{
  "model": "sound classifier",
  "dataset": "simulated sounds of rotating machines with and without faults",
  "train_examples": 39062,
  "noise_aug": 0.01,
  "time_shift_ms": 100,
  "n_mels": 64,
  "hop_length": 320,
  "input": "log_mel",
  "spec_augment": true,
  "win_length": 512,
  "targets": ["state"],
  "num_classes": 2,
  "arch": "mlp_mixer",
  "norm": "layernorm_no_bias",
  "norm_position": "pre",
  "activation": "gelu",
  "mlp_ratio": 6,
  "layer_scale_init": 0.1,
  "parallel_block": false,
  "inner_norm": false,
  "patch_size": [8, 8],
  "conv_stem": false,
  "layers": 12,
  "width": 128,
  "label_smoothing": 0.2,
  "loss": "cross_entropy",
  "init": "torch_default",
  "residual_init": "zero_last",
  "optimizer": "soap",
  "beta2": 0.99,
  "lr": 0.0048,
  "beta1": 0.9,
  "shampoo_beta": 0.99,
  "eps": 1e-08,
  "precondition_frequency": 20,
  "max_precond_dim": 512,
  "one_sided": false,
  "adamw_lr_other_params": 0.0019,
  "grad_clip": 3.0,
  "steps": 15300,
  "batch_size": 256,
  "epochs": 100.3,
  "lr_schedule": "poly",
  "final_lr_fraction": 0.01,
  "warmup_steps": 760,
  "weight_decay": 0.02,
  "adamw_weight_decay_other_params": 0.05
}
Rows from block 9 of a small sound classifier, named by matrix and row number. Rows with one number belong to one neuron. Each number is 128 + 24 x the weight over its row's rms, rounded and kept within 0 to 255. All counts start at 0. Numbers have three digits each.
After each neuron's rows are labels from the 100 clips, of 14848, where the neuron reaches its highest value: "responds to" is what is common among them. Only what is clearly more common there than usual is listed. The data: simulated sounds of rotating machines with and without faults. In brackets: how many of the 100.
# fc1: MLP up (model.blocks.9.mlp.fc1.weight, 768x128), inputs 0-127
# fc2: MLP down (model.blocks.9.mlp.fc2.weight, 128x768, transposed), outputs 0-127

fc1.503:109168132136133139111150142176143123135148157124154138116112129157117110114154143128146118126110141137112129147120173150177139071115135133133158142177132150141169170103083124139124113095140100095130140142125177110096094104121124149081169143118136146121117142118137137118165096090095131118130120140168177130084166133135150120167126133071091143138162126142117145129129065121166121136152
fc2.503:170116142134092161117134149111163091134157149155101151167106134126109178126122128113127145151147139101138146108136073141112120144136152117129101139137074124144072173130136111124136098150130157130163133145116103151172134126130087133161144110127168110167168088119118112092150157126149139129135142153114129135160083089095144108122132142165088106140150094093095157099134157149102149131122
responds to: reverberation (62); text has "room" (62); text has "reverberant" (62); pump (35)

fc1.346:159096112131107097143098122088129190109136115163180151101122152123124156112144105121144161152121068151132167131127107151148112075106137156116101139132105103153160121109129118125105102177111166115130119143170112098093167115124137081111087155149085167129121087130174126139126128147120172122089121108101084127137121117115144130138124133133118102117148113154137144160121163135126127126136
fc2.346:123175159132151141153123151131109128110147156158175117158131128148154123111091131163152116131134108126129188144131106132070136149127131112111143140128117135119119113127105140149171145153157081096145084113092145156153152133155078186141146129102142133143173130106108107118134118085153136129119156105123093139109072138116120092110146153131160106092143170071128130135132113139097103110125
responds to: piston engine (32); fan (30)

fc1.539:149126138120105138120115139147153144119107123097120159107197127156079146120146101081124144133119156129131093107143117148149109146110132158128074130116077140142127141090094117158138091149158088109142123173146139148150118100129100153095111152096139141191138136141097151103103083096125144135137122156160142117118153140128129104156089124109081092136088123105099122148131143133161111157147
fc2.539:139126127109106138161159110121106128143131078135155113175111148151077115161140028096113109153141137091096118083143124130072120104135141110118160142146124127137074108117151096122117130122127132185106102099088163118134126124117138157132141125152170148116175100164102112124128168125109118141119160121132124132124116115131151122099107129131100143146124131120122106125158156113100151167116
responds to: reverberation (60); text has "room" (60); text has "reverberant" (60); piston engine (32)

fc1.547:137135143115108161157153135123138123149140098111134161097132058181161143116133125085147122120096138148135117166097124123086115132136143108157143139155104112133141105146106105161129141098129156148153075134136142134155148130127160163097119077179131146120121186093106161096116201131103147138138150117162159108150135118133102142138144151135112156152142117090133141137140094102150144127129
fc2.547:105082147110131118127147127138146117143132182101111107120131153103074093153132133181128125097136106104114125168153153132150112101097181143142160132116115129157179108119131116084132120149157097118105168138123118113091122132175137154124129167114115150116189147168142101115120082150126134118125129139128152118091116149098154180135085129148144104120132133143128100109141130192136131119137
responds to: state: faulty (86); imbalance (61); fan (42)

fc1.193:142132121124094128095139115115139119101097116115148137089171117146063129126096160146120149099154150089117143156147095153096088110148101169118162127084087119141124159130135137121113161135114131124148142113142149139138137111111143134120191168154087106137130135168146123152086170130100111133105146137109154138122082091086104099139083109158147105156132128132147097153115137137108106097103
fc2.193:099145091175148107166152148133123155127153100122086121131091130123141091100099117094140120133090106144165105089133131117124112110043118111118136137174139109146125087106130145060150075135154104103174140135118149139138098117151080131157132108131150093103083112131164107127128098088118147114144124111128138142141118136119134108124145137150116124150139117150126146101149109140123081135148
responds to: state: normal (72); text has "fault" (72); conveyor (60)

fc1.522:114103105075157105120145112139122168118134122110101125083078118113087115132108114097180135164140111107139110156162126133110092130142130088154116137137150111161149100102140132145143168111175132126161103157104099109179106147108146135124116118119122121117126166145109112137174121159085107169125106114125133147130186123119125154141132149116122091137124183115102106123108135152180131158158
fc2.522:103126121130101126136140094132143126144121154083101143087130123181136129119152152122129152117154151117160079096127150125165171084143144127137193115160081122134118134079115118123143136143096150135157095100173154171166124150162098110105131166100130125117116080119121097158141098101138119103153129123105115106160104147138142136109146140124141168130120076109146127131158114105138088151127
responds to: fan (49)

fc1.345:169124133134137153142154161170121079128144174116117135125140165185122165163143175156164094111160131085157122170122134113097129122084128121099112119150104150127131118131104146113127116126136116154140109150151171132188190137116143106143117154139145154123141158126098161102094122157125124107126103123140146141127087131130138146097078105142117137104145156138105177099111136117141112125099
fc2.345:112120107116140110123126153114119112127106140175070117121164129102119152133159115159121085137115116169090131097125040125119129135152130130165151130109167122132134116133138128106141102150119153130132136138117134121115134135156074116074149109097161116134175098135140110143130107093119168139127117122136100142135163140121131132156121127162136096150133142182084113112199110136080138154153
responds to: state: normal (75); text has "fault" (75); fan (43)

fc1.341:115146146141145172173115141119108124114122177123118136102150106120156136136155113141136126146174120108112128155094120116167139156099106128148090158128141146143110170132121130131187127090160127110123138156109147093105074098131106140130111156143099141122094127132109132119118089133133129133149098134199165091105156133178126124170128194117131100139101116160106134137108122149083124106101
fc2.341:156144124111077189096120126125103106121121141173090139173133138130106097109095109127122088138093129138146114093108137135077116093167145120092107118136114154093099103086143093155126189129107163163119100153139123079142152147126101122148180122135135099178140117130104109109110159122188088101135146125143129140141149140121134139130111102139147130114102159137111118136113117115128114124143
responds to: piston engine (34); pump (30)

fc1.412:094117120171115150152153192124183146103122146101109159121110167111141106160175099099088151137148118121120153094116131116103127149102128091094134126130082159068135106121129130141092109139121090159127110144114102090112143120116108157102133133160156117159128107115088123131106128148116138093141131158100157107124154120136140124162124125108133148155143116164062160130149107168137132135123
fc2.412:155119131181096111117120141139104124116171110147102124100115117120115143082090138124131120103110126112170136108121117157127141170136148109116099127131103117136093156120125147157129091110079143159110103102116130131149100120139101096175103114137151125160201118112152135141139144083103167124091151117125074161165111097136129128105113113154164094131100176138110135123176127130140134152090
responds to: muffled (low-pass) (35); fan (33)

fc1.760:125133134148110121128130148139103146136114131126155132135132151127171103149115114099117095095150188131161159100100145115140172136174182172135141127122125120171138125103185112122130110140145160128143155144131135114141113080128167109147129144137107132112155153110109129097156132126109157068153129107132136123098162151103125147108075124062132110133117137138121132126075124144129144061101
fc2.760:145130137123130114151179145133118130137105112183110145155095098135133151139097100147123137132132120110136116131118109150155114104100106123119144135116069158132128100109056154120145105114102107144125100118114108106123123127097121119152146127133170130178141147166134080136146185091197124158137118149130101109117155111151151171128118121133147104128148137143121082126131143090163149133193
responds to: rattle (41)

fc1.619:106117175163133112117129170132126137123176177107153124104157188106154132165170086078131142085098104115126137086106124100123150156128140135142126124071098126119113130143107140148130119132156114154137167151165136109121125115130158123096157140128118113143150114116112161146109121155116166125152143116177146123129128139119123108112094083118187108146123085143105155109079133129115137125103
fc2.619:187102128128098108122125098175113111094156141207113097179075130148148140120113108114146119106111168091145121110109097133126099098119115174109112134137122107153130100119140128116131061095086126143130106108121098115166120107138137135178116099143170108173134134101139109112121127100156135124111147112106126135120139119156137139131134167088135159108153118149109114138136101114163145135117
responds to: muffled (low-pass) (31); gearbox (29)

fc1.356:136146123087131135129112094116120124146120161074121117116128125112111136128114131151104106154122095137148152157132180148175100114135103137095120147181128138107153137148067121137128135118099085112127125113110138139122144086098126100114133108171122112124128180105109143164076060142090099080114101122137154130091153128115167115168115164098110159144129125151145123119126094158129137143115
fc2.356:114099148137111154105142145111143120094139178178115137127087119104127135144148101153127109108106111074073121084133076130099111132126139140132144120124106133140111156120147136152099104146142138117164132131103160129194117139160096140141147127134099094165137077169151124103140165071133135087125122108122128130147113137122111097132099114184074129103144124119096117146119135111141114116160
responds to: pump (47); conveyor (31)

fc1.265:097125131092108139133089191101107142118162111108136151137098131103126124148123100158139139100133161126140125164112128082146178168115154130144125155133160116109176106129132134124138133129148105130144118130150152110134105112115085165156148118131087177125192114129174132137121111166159152125117159164168157130096126152116135118135112081128104105105107153133126114149137140083088100102094
fc2.265:132120140136143112109122097147118113103140083149156106194114158139144123096130135105109112120105102122109145102180080137157146125129122154091108155133121129173147118115183108107126113155111145160145169145148119164101117087126137089079123131126171116132118159122151099116152111099118129141160121129123124156088158153110117104133147131167138147084171122075130156128099096106095145113134
responds to: pump (36); rattle (32)

fc1.270:143137157089137109147114128098111125125149118158140135163132155127118124161151128180167144149103159143152122148121091109152140102146139119142096198130158126111152133122159116095127078116165109138125129127092150092152121099115106173134119139097152163134166113106123100136114155144151110105122152155162137097136117147171112137133068106078081089095100137143130135113106147128139090128111
fc2.270:155170152148157135154115124159128126144123080145106126181142122146126121092123152108162169135121075108153117088181077185123170123098127126071080162137105129141101117116158100110128143151106166141099122151167129121141103121119104107093149114153130113133101136136097152143145146117120163156137155106135142135112147114140145125113125083123132153116135116126144153153118115126133190148125
responds to: pump (34); fan (32)

fc1.486:135134154101076133168151165144136137174118092132147160139137078145157133091135123094155122115113163143100106138120147107146115142136193132125156131160098126130125119142128125124134134085129126120161099147163144127168135149126157149113118082145101122094093169093093170094134178116133146138122167128138149103163115144126135127104169152131129134152112122064121140106141100149158158123137
fc2.486:090094130122129116083134116127129135143142176102118117107141134097117101186150124153140133115114116110131134210120132128129111112117135123160140125121143143171187102136119107112123128150159134123110195134103109123085121129137156180108113158124104175125155179162148109131128101170068130103126129128135166120074107147123144158138096123121137112117141151142121092108140137142116141126144
responds to: state: faulty (85); bearing knock (33); gearbox (29)

fc1.735:159183058131154174162157153099105129116146132085140118116152133105092160143125155156103144150187132160133111114131113082132113139101104108113114109135151152162153124122144099112143097163151118106121129166123139135182110143115115122128101133119134132175139134110107151111109145141114120137128140161112128108114105066089109145150154165100123096116146103115148155103101082126144123135135
fc2.735:118140151150112140122115149148128084134119103181081140157168117125136123065141132150124130139080096106101133141139078147136149103154132111101142142112148117119149151109108134116128134130086140165137125147161113104067144141156122090103174135143125134130101111192174126123087099142123154144123140096138135106132165168145111138143077111144122120144110141159107111165155104118106146159125
responds to: fan (35)

fc1.721:091149121102114154149146191113147122138147135086123159107139133119094098127128133131114138165092132114130107118135137120127120125106110103113139146153100139148153105137164152124091131129149108119130177138132108141143120094118135129154111097155110141102144091127122017124142118134135102146145111114094103106115129115121133137134122068070152122131076123185140180150124138140124127128102
fc2.721:107112119141162142103153132143124144130165095143106140146103142112101151071109121102126211140114118129154131111127126100170090172118066095140137152120137131127104114118136142158123134119101093138134150100100118102127126151132107125120116094147107153124161144088168098120164069108100130150115132121115101152103147165132106157120119138114175124100143141103163109078118146093129131117153
responds to: piston engine (52)

fc1.208:119124123177140079173143163154133101087118120127152144118149136104125120160109115172110140132093118104140148138148113105145160118107139139152102150149121106166152147125152143096150129146150106149141156159145118112104109086127107176132138131135106149069199124072127078124157109120116123138150092164149118123108138106146157138172086092129122116142110122159117128134085131106134115101137
fc2.208:111152156086130169157093131143126130122117077140166087167084102142105096085122134104152147144141125159069121114124108111114171117140152147129129145125110151085126126068115114209123126138121128136137127090127137094140151152139121138109133126121115092173135128139082144113116116143136152123116116147117150142097125152128082122092099094127114105123066158138138117165126122129139113128132
responds to: fan (41); pump (34)

fc1.325:116090121125112171091112131140161097148115156086138101139126085112141112111128147189105086135094156120129135095114117120171111124092153113167126120133107087126148190106114112140151128161114094113107148162149133117124141129121127133116148153134091142118112126115159142115129163140138141128139115126089157136124147114130203104138174110116147140076090082136082102146120116143137113111103
fc2.325:120115120149158121105120124117121157138113149141079158117116123102155144178154069092129150129157171118122129152144135154048134086123100177125139133155108153151117076136100130082129175143139116123130160138162129136132110103102186134082111129127102119114113159136096112145138158092086152099123156119123135129116143147102108133137128125097120140130138115144148136138084121119094123118169
responds to: pump (34)

fc1.518:090127139165158133122129141136157128168095152145111095153114139120101119148155090127102120109093141134092112125140143166136097134140167170143104095111115104142096161125146117111137087116140081094088113185143150126128130094136125151097123097095105138118157065101120108140138173113137156143125132152100132158125125136121142129148119116123126082128121084108120113197150132103131117119078
fc2.518:127117144148095127120124085112108154115145101139131117048146084131171129103119103086132129128127114125122138107131101125052131110105135152108101124119094095082096112137105117126168112122124155162108164112141136125161127113116138112130141080152125123142137151127114151116128127139107136134115131160133144111112126099144122136104132102097160142145138142175158123086109111113102078150213
responds to: piston engine (44)

fc1.738:172121087144198140151104167128144110114150134146147148133147095147100124154129134163111129133128092136141130143140113113128143150138115137125129119164136146168160120085105123081150161171154147120103146096109077090129148159083140097145119133125076133132152087127139093110131116132131149151081110120101106123115101094130142131132113133132126126185196139105152089158117126133129145121153
fc2.738:108121134087160131115146132121103166140126108122082133153080136129103113094162073132126124109123127150107142113104088116097144095143108143084143131144166114124117147157094110195105098135133137127150123115105136098105135132130142135084164126104093070116144119152097152130131105085145082133148121116151106143128117132115102162138114118125129098151160159135127156144196107086099129116147
responds to: state: normal (74); text has "fault" (74); conveyor (48); machine: turbine (31)

fc1.476:131091134143121122145161133132151141133150154089161127108120124113161146127155096159127127099110116101162136113102094067153136127106159127155107150122137135112108136151160076110087120117186127130145156145121180108138138077124094081136158139173168112099110114161115139101081115134141156138157119127176140122111102091152156147149125088122154107131144143156139140117158111126099115117110
fc2.476:151154163124121160106112118141081105142129120137139090146099169158110124158156155132136149133127104157141099138126128155162137084095103134098149120117092105100114053145118126135159143136076108137127130144189119125133144123132098185143102172119136101135147102117148152098152143088103124129121120114107087123138171137101081120152085129124134123113104140129130100142155151130158102150152
responds to: muffled (low-pass) (30); pump (30)

fc1.305:136096085106131131126125144133134111118098108143108145150135124124136107175128142096155117088145156117166151139144101129142122121159140139138146143124152139172147100103109120118118146192138139078126117123138099146099127060141141150146158073137090124102127127140146139132132082119147096101143106113141144125102139116097106167134066092121162102184136145148129133094089109151094144110164
fc2.305:174178140191124175114102129140133147132158119148119132129124137161124133094140125130143099130114104144113132101116142103156109148073084133140153119132118086135116154128077127115143126131126100133112124106140162086156129132149148109130099141160127126156116175115119099166135139096130082126126119136132082128168185113119148155108105134140128123094068121133138080092119128088164101101120
responds to: rattle (45); gearbox (36)

fc1.669:117122121082122115153155128077170141119157107103114146127108110134126116128116125103119123105110178139166143143116137163121126085125162142130163146123108097169102139132172131170132127125110135152078085123095157097144153151155181173130151111161114153112171140163131149151117148163140095109120145148156148094101081184135100103125122116131127127129119131138083149127159128114112145105144
fc2.669:139120146089152155144135123147144127123162148095118128153089163122124109171149154145122054114107112125136141062123141146138108145064137157124104102113115167133133120112161123117124120126132118178126143108104136118146124131114124133120107145123093109102126184124140128118169145098164135156151133122133077118117173114129118174117128131138148163093166133108147131115104133092189102099158
responds to: state: faulty (83); bearing knock (50)

fc1.545:092082094130178105138116107123142091141143139158129151113151112134113131139141150129120129113107135145125123138135155167162107130156119182134150135140148122199165083099149132104107175120139128087137098128145114154113113126149128121084100089146131145111105143157154119139113117081116123160123074114159155132085135100131135127155094108128140112100143106082126097101148124109123163134178
fc2.545:125165152106104161134133152112099160116106172121131136101109137107102134095116078120160123133122092112166153151120098115126136126124121103145141137093098131105089179124102094129113112135158119137134140138157135066141112144097159109127162155113114155212142184118106152141126138172164118127147139120134106100169102155117111150086131149133117104139128139162133158129103135124144159130096
responds to: rattle (41)

fc1.124:161121112114136125092114118113144115146131157120097147096133115111132153121153129158109153123110087157106151163145142136143123143094116168142111189156112099135175125102117127164089083128141124140150119152113123067141067094129096165140136175128125128154145086136112166149130143123146092107162110122155132150114167150146123138096109142115153138144160126130124118147101101156175177134141
fc2.124:142197122148149151147157132105123102133116128144107148174134141146119130127142130161140126139125111108138130105135121141100160142212193140065093119152100107103092125127135111124124138101122104122109092107117126138149142124100095119146152101127091116134125118069120135123140149122170123124108134133159108078147160133143150065141125105144106125113147148144086109103146131162145103135098
responds to: state: normal (75); text has "fault" (75); pump (56)

fc1.569:133117073095132149183115121137116170145139157115170112122125092131140157097154115170144100131167088148138170135127139114156106112106118159095122143092150139167151114146133092120115092103159080126132131155161122154071119150138099108117132140152081146116128142130107126136100132135135129108088125140117106089084085149087157116134124143162147153112142112173145131140133154107145125107154
fc2.569:124152130078131157137095107141122095094148167140146136181101157151123123136150087131138150120083121115127158145101121129081167115128102115134139145108170157107120128119114173156155137142114115181137143129128116167158173121089148148133160133145165154086108149135124164131121090145153097127148123114083132152156152110146099147145119137135092140162113100109154152114079130159140157131144
responds to: conveyor (35)

fc1.314:102132155090114104147124173111123144128148144144115132112153136112099117103120156161179178117146120094138097145164130158125146120129157121098084138115118139141133104106113129127128121157168071156148133082139122081128135148154120122092142110119097083135103122150116087133110099163126156144145112154161130110119133102075140171111127109107116123112071126154178128174138117167110110127138
fc2.314:157129159139128110100157109130172122122140070158117164134127100166146117115067110116112145140119126167151129130109088142156117123130116119136109133157155099093113094163130137160103134095125135153112099159106103129119125115125108131166120137126119129141158130098169108133131125140117081140116126141117072152111158162161084124118162168064154109125102141094126108120156151135162134165081
responds to: pump (35)

fc1.638:099123144109102138153129165110096137095126118139131151120131090150187125169153133143138132098107130159142134150144138144132126080180163117114118160123157156139141157141171108142130161154119162172088117124098152104136147149139151161127131080126117147179161127122122160158087107174120098104126119130166123103121113145089159151174112106143112135114098121101151144114151114098083132140139
fc2.638:141123165136147126091168097140184178135156112125119137140143146105127095095096121168098113143134119161115132105129115115164090145059103113110094126118073107118105121143128114091118115127168136148128135097121139125130133137148120146108138159159077139080103160124115121141126120082096129105126115141126128196109152113153119148096143149119109129124112118102137122132129117087194106118123
responds to: state: faulty (83); bearing knock (48)

fc1.526:132139146141167136080126183154100114119142086101144132118098137114087095100117150114127128115126126124081157170125165150097093113117161100107158093118118147111185121127107099142159130125119179128137128133159092095143126093099137146093139114114190154103121128144107158116123108095122153140154139113153126128121108125114104132123113092128083106117096127073144167152138149111111121155123
fc2.526:124132153129120110168152122166130119148151161126107094116167115126115124158160113165128129106143103106145105107124067115138115125168143118101083136163110115177117174105120144087123147134163131123141129121106156099109126110184148129129115139152075089098161107112127153109121119169156143126103142158128160100116103121151118133156125139094173117128132151134106103094120078163147144088157
responds to: conveyor (30)

fc1.578:123163168141120139136104103101129136133143189135127108154124183115136111136127097132091135073126120118151133112114138106092109099140115090129150136098118146126145107113100119160130127152115151098131092129103128143123105141149120101150173130122133104075146134106179124142127148129123094103143154178105108075110193143140134116127109098110178119148105101142118125115123153123055112115150
fc2.578:107149140148159127132120147149130146112120105116092159139114097157149129116096143127107100149121077114120111183098145128174139132111099152112065112108116076110139103140142128123092117124101151139147167135139159086128098138086152089139084089143169192169148097116089153108117100127134148114150104150100110120121121142137122142120092124132139093135119108127128140162165133117142148126092
responds to: state: normal (78); text has "fault" (78)

fc1.8:110155144143159128107114108086143174139086149135092103129176076127119138128105136169106140107110146114136132171118130141138181157129139111125105136098115162145127120145136124162125086079116150141122108144161135119123175111146161142099178109160132119143154110159151137154135147151161119135181157121143152138104167162098118098155105131113155103132134121147148108107166112117102113148077
fc2.8:158154110092137122128148144169133101101095108180134108115111130090164150111151177111128087123145125104129157073141081160095108135131114138086115178119105120108121122147111125089149136119126087131138140111141144130178113099096094161166105145111115150142095151135159160120113127137121100127132141133116156150115134162140144141145180105124143149133168085117133165163091148137165126128127
responds to: reverberation (64); text has "room" (64); text has "reverberant" (64)

fc1.251:093094134141094160132090147119122148097135152111159164119154144116122115129128148126183148114161128116160109140167153107114124117114110115127127152154107140143143120061148094135129161154160121089096118087185124152126156153151135145099139097115142115113133132159129064136116074130106101092151132103146118114116142098105155127160131123113172091100110109166131138156076119126135139128135
fc2.251:125096165156147100103137155131148153110154077160115144155110119152117155091138163134118192132150122145157140136143101129154152139121129101161098123136133127114128150135106120120120101098115179155100094129089108105163151131075135151138146166120158143118089167140134103125168123173175099122118121158143101147149119120135135122110129152143159077162098124102132130090117113120135126112077
responds to: rattle (33); gearbox (29)

fc1.68:139125130077132112116092146110121140115155125067157117116159112150110126113142152122140126149081123128145131126114149154109113105072124120111108066114128120080120124102099107140099147136148116085129161165108112107126127125137104101133159142101145121145102173140114122074124117138135093146162113133110175122113166090126170137135113110118088112118079148085104126128117119177162118141085
fc2.68:118146143112112142174135098097133139128124144174110154141131126127118138169138074157162129132155134110136143155158129161102119096164089123093157138150142132133152082114118144117074166160131124134165169112158122136106120100095154117074102135134115110096154087156106091148127147119092138098130164125111101102125134165135148168123136148085154125123151146114151130186122139100140145149127
responds to: reverberation (61); text has "room" (61); text has "reverberant" (61)

fc1.489:104130116100099132140101174145095133082130158138136121135109136094141076141140101131145141136117152152131159163197137139096125132128129148149121124125156131118155140103143130096149156183140116121113150085157141115120114110130130184162147086139087127141177123131150128116097085204128123121137147113150125119067122095110150137160084123131114124147136130118140164126143095123102131118132
fc2.489:114144155169129147085165094120137149109168089137135141191139154130102099067134109163135150148090121158109129129122095131171112128132079098120118129132128093127127144136091096132141153106119153150123088149123149131129132104142130092090139113138137139120138163124136129139162124109107104127117129146149132213100169130141116163115169143156151139081118102097139130116089117115121103123126
responds to: fan (30)

fc1.281:120121145108132114097112101121110154125132157122165125126132183065113098126129116063133078119078141165175122135103108074165143121150110154123121149127127107157132118159176121152125112154126155145125127141090157140091141102133103093145124163123093113122115148112122119150126137149129135113121117134124127121102125083126102144134098123087108128161113105139089065092140151116145166099124
fc2.281:168158172094220156161132125109159120109175107102142127136141114110122131148142130166097132161133103125142123135110101138131122098126099111112113145126115119085151124099104121061132109161139108153136144129174122137174093137118184123131122140123134105117145165141121122098162150100139121121134127128089092109132149149131132149153109130112112156119129096167161167163122149105131103144154
responds to: state: faulty (84)

fc1.203:123174133126154120077115158134131113146108068117136118094119121107140127120137111109155157136154103123126110165104130101107127108104140077114107093105119124123170089128092161143162107126134156088142105128148069135152155113123155169118110144130121155098098148145114184153099129127154159137123139110144145112159093120109129157127113112108077122169119181118115162169168144129123118131138
fc2.203:146097149119122147156142154122140103119098150141078124102179121115110120135142090096129117115140122155111130077166099133099083141121152128132118126100150125104120150122158119124157151123107159128161088129141204125147087106170148096134148125157092102102192112141150107151152091142127140092121138152121147142100113103148141098149180107121149145142125111123133089117147127146141104123090
responds to: state: faulty (90); imbalance (77); fan (30)

fc1.141:111132104129167107169133122110153138135137129141110112155110167107124095120082098139159129155135121135109123169145159111132091101149115148166090110130141101137151104141156146124126161138133129133121127182141109124139119127114134130087085112117069138085141141117165118120145170111121131128129101123111152142124111160149207154144096103151146130199164138141136109116111098163118143081108
fc2.141:116114176149108141114096135134096124126106135201132130077133132131105135096125131090124105099161102099127140075107140129096120098188112142123140146147126154130122133124139093177140100154123153142155093103131133089147140134130118128123154100124113125155165132117104179118150102147163100126144118120120102113149116103115065158100129096099142113081076128117116141118147119109124118125173
responds to: piston engine (31)

fc1.17:176114134107126155113126108082141136143161151084129123149172162117132115145191134140171126160159105117170107128077128157131105133142156108117139108112130125138167135099144136081121111126132141108161139169105151098122092134150129163112112141152110121124125124123111154124091094160101094097099132150144160129103147138139107126122149141099146119162148170149133122173118066151163128152103
fc2.17:079119117135125145143143138169149125125080083153090135096097149103121146071112162095125148129106089113124133117139118155127159144173111147122112135145140092151137190090112093091102138126127113183154138122122130140127142096113086098129128124127160150139096127132162074103137157105125130145142132154111123095098137144125173102100153107160154126127117117108119132133169165150150109133158
responds to: muffled (low-pass) (42); fan (30)

fc1.543:115114140129081145147153122123150106155125142125137117129121156102104141129157121140156149128141163154112161111149146148134119105172162136161115139099088096165139162134125092125098107123158156098163140095183145104135119153118167081146095173111121119093108158124137127157136120166137127126068105121109175128143096150094181101112118083148128146110163153123126120131127122107104103123092
fc2.543:087112129115164119157140115133075111127108109111122160094124142156126099163151125109107182096113116095152096148106141144132108117106148144125131117157146147114131126104178106095188118156144077170106132112113133122139164136080119151138136130154156110173135160084126115121100066068120149137149138129126093136102106077110128129134102130110151123107118149145126111143152111120130118132156
responds to: conveyor (61)

fc1.332:083102123136132139139142134175153153133165135134103094124157182150123114086139119121125125120122129107095145162129146130165085139160133143099159156111139091121157125109117144105080140111151106110077088098098123104073133121108170105105127171143113122114132109103165111155109117144126125090120121153148120120186139127104126165119093127085144152079123139130149147118122135097108115094101
fc2.332:154109089154100124157172120099137137106128131137142120173103139091121132159109110094126114131113085140149141077078116154082148112066125103155106136108103183166098138106162131114130111099133101099154151149182103119159098106150127121113133107127142153129125094134097132128133128147132158115149123121128129163118139145117108162153139127138112131175147092092176115169110133117113100124102
responds to: reverberation (62); text has "room" (62); text has "reverberant" (62); compressor (36)

fc1.510:131123113156179156090147134119148133114096131109160089061087106114116148133121138140147122121132124104073143165089114157136126173120132102157167140129140122145126101135097129176151093106109079102112144118121070129096129164129132157086152148149082123093149116117148130146116152121113127140150116112097148131125117120089134121116147116147098137105119161124112152152091163149176152131120
fc2.510:123120135150124151122168135104140112135142176118136157080146117105165142110125064126100156116166125135145152138160139136078134139145077132154146123114154111110137115114142119115148146150115184133148114109118142156124129136107132069099133126086109134090180140131120138146123103159126123102093145146125109133122156138126132171141150104127149200136161140112135143092139122090139080100178
responds to: state: faulty (88); imbalance (75)

fc1.253:131128125140081129178156105085140124127134131132146147166133115161115137139105100102130132087129193143134169155127150145124128143153167102105131100132130120149116130138174146161132106090145148149064101090113132110122138111129168148123122148111125141133162151126163158149144127181111101125129131165137184114101119165103116145159106108136115119141119112142087140126160139115104168106185
fc2.253:136107137090137163150137096148156133110159137098125124114124154103155111173131126151119095098110076104139112076126159124144138097084132158117083111140110162171132148126122118098135129143131075164143164144128131143145119142113150120119117126138115160127117194142092117099164134073148094120150136117140111129127127117128144142110134119131163130120154138045151160115128137119177124093107
responds to: fan (68)

fc1.234:171142092161160128157152167099182159140163135109097145110148156175127081170141128130139145100168170119107111151132157161146131075152126119089146145169102140166169120115118133124129145110140122093101091127139132115118134138118143171141101153122126123118138085091143134118131134160123108135112094107084127149151125135121150106141092116130098107120188147104126103139145147128105122105114
fc2.234:080125166158146124136139121125101165165112154144106092111127132105140161076139152069134128130128103134090136113124053130103187146131142107158128128110163109134093115115153134144104162122104100136179149125131109132138127092140141092107181153103136124140125152120113128124122106097107125126110108126134117124098111109103079126139166155108162128174088113164128145133138142130092134148144
responds to: conveyor (48)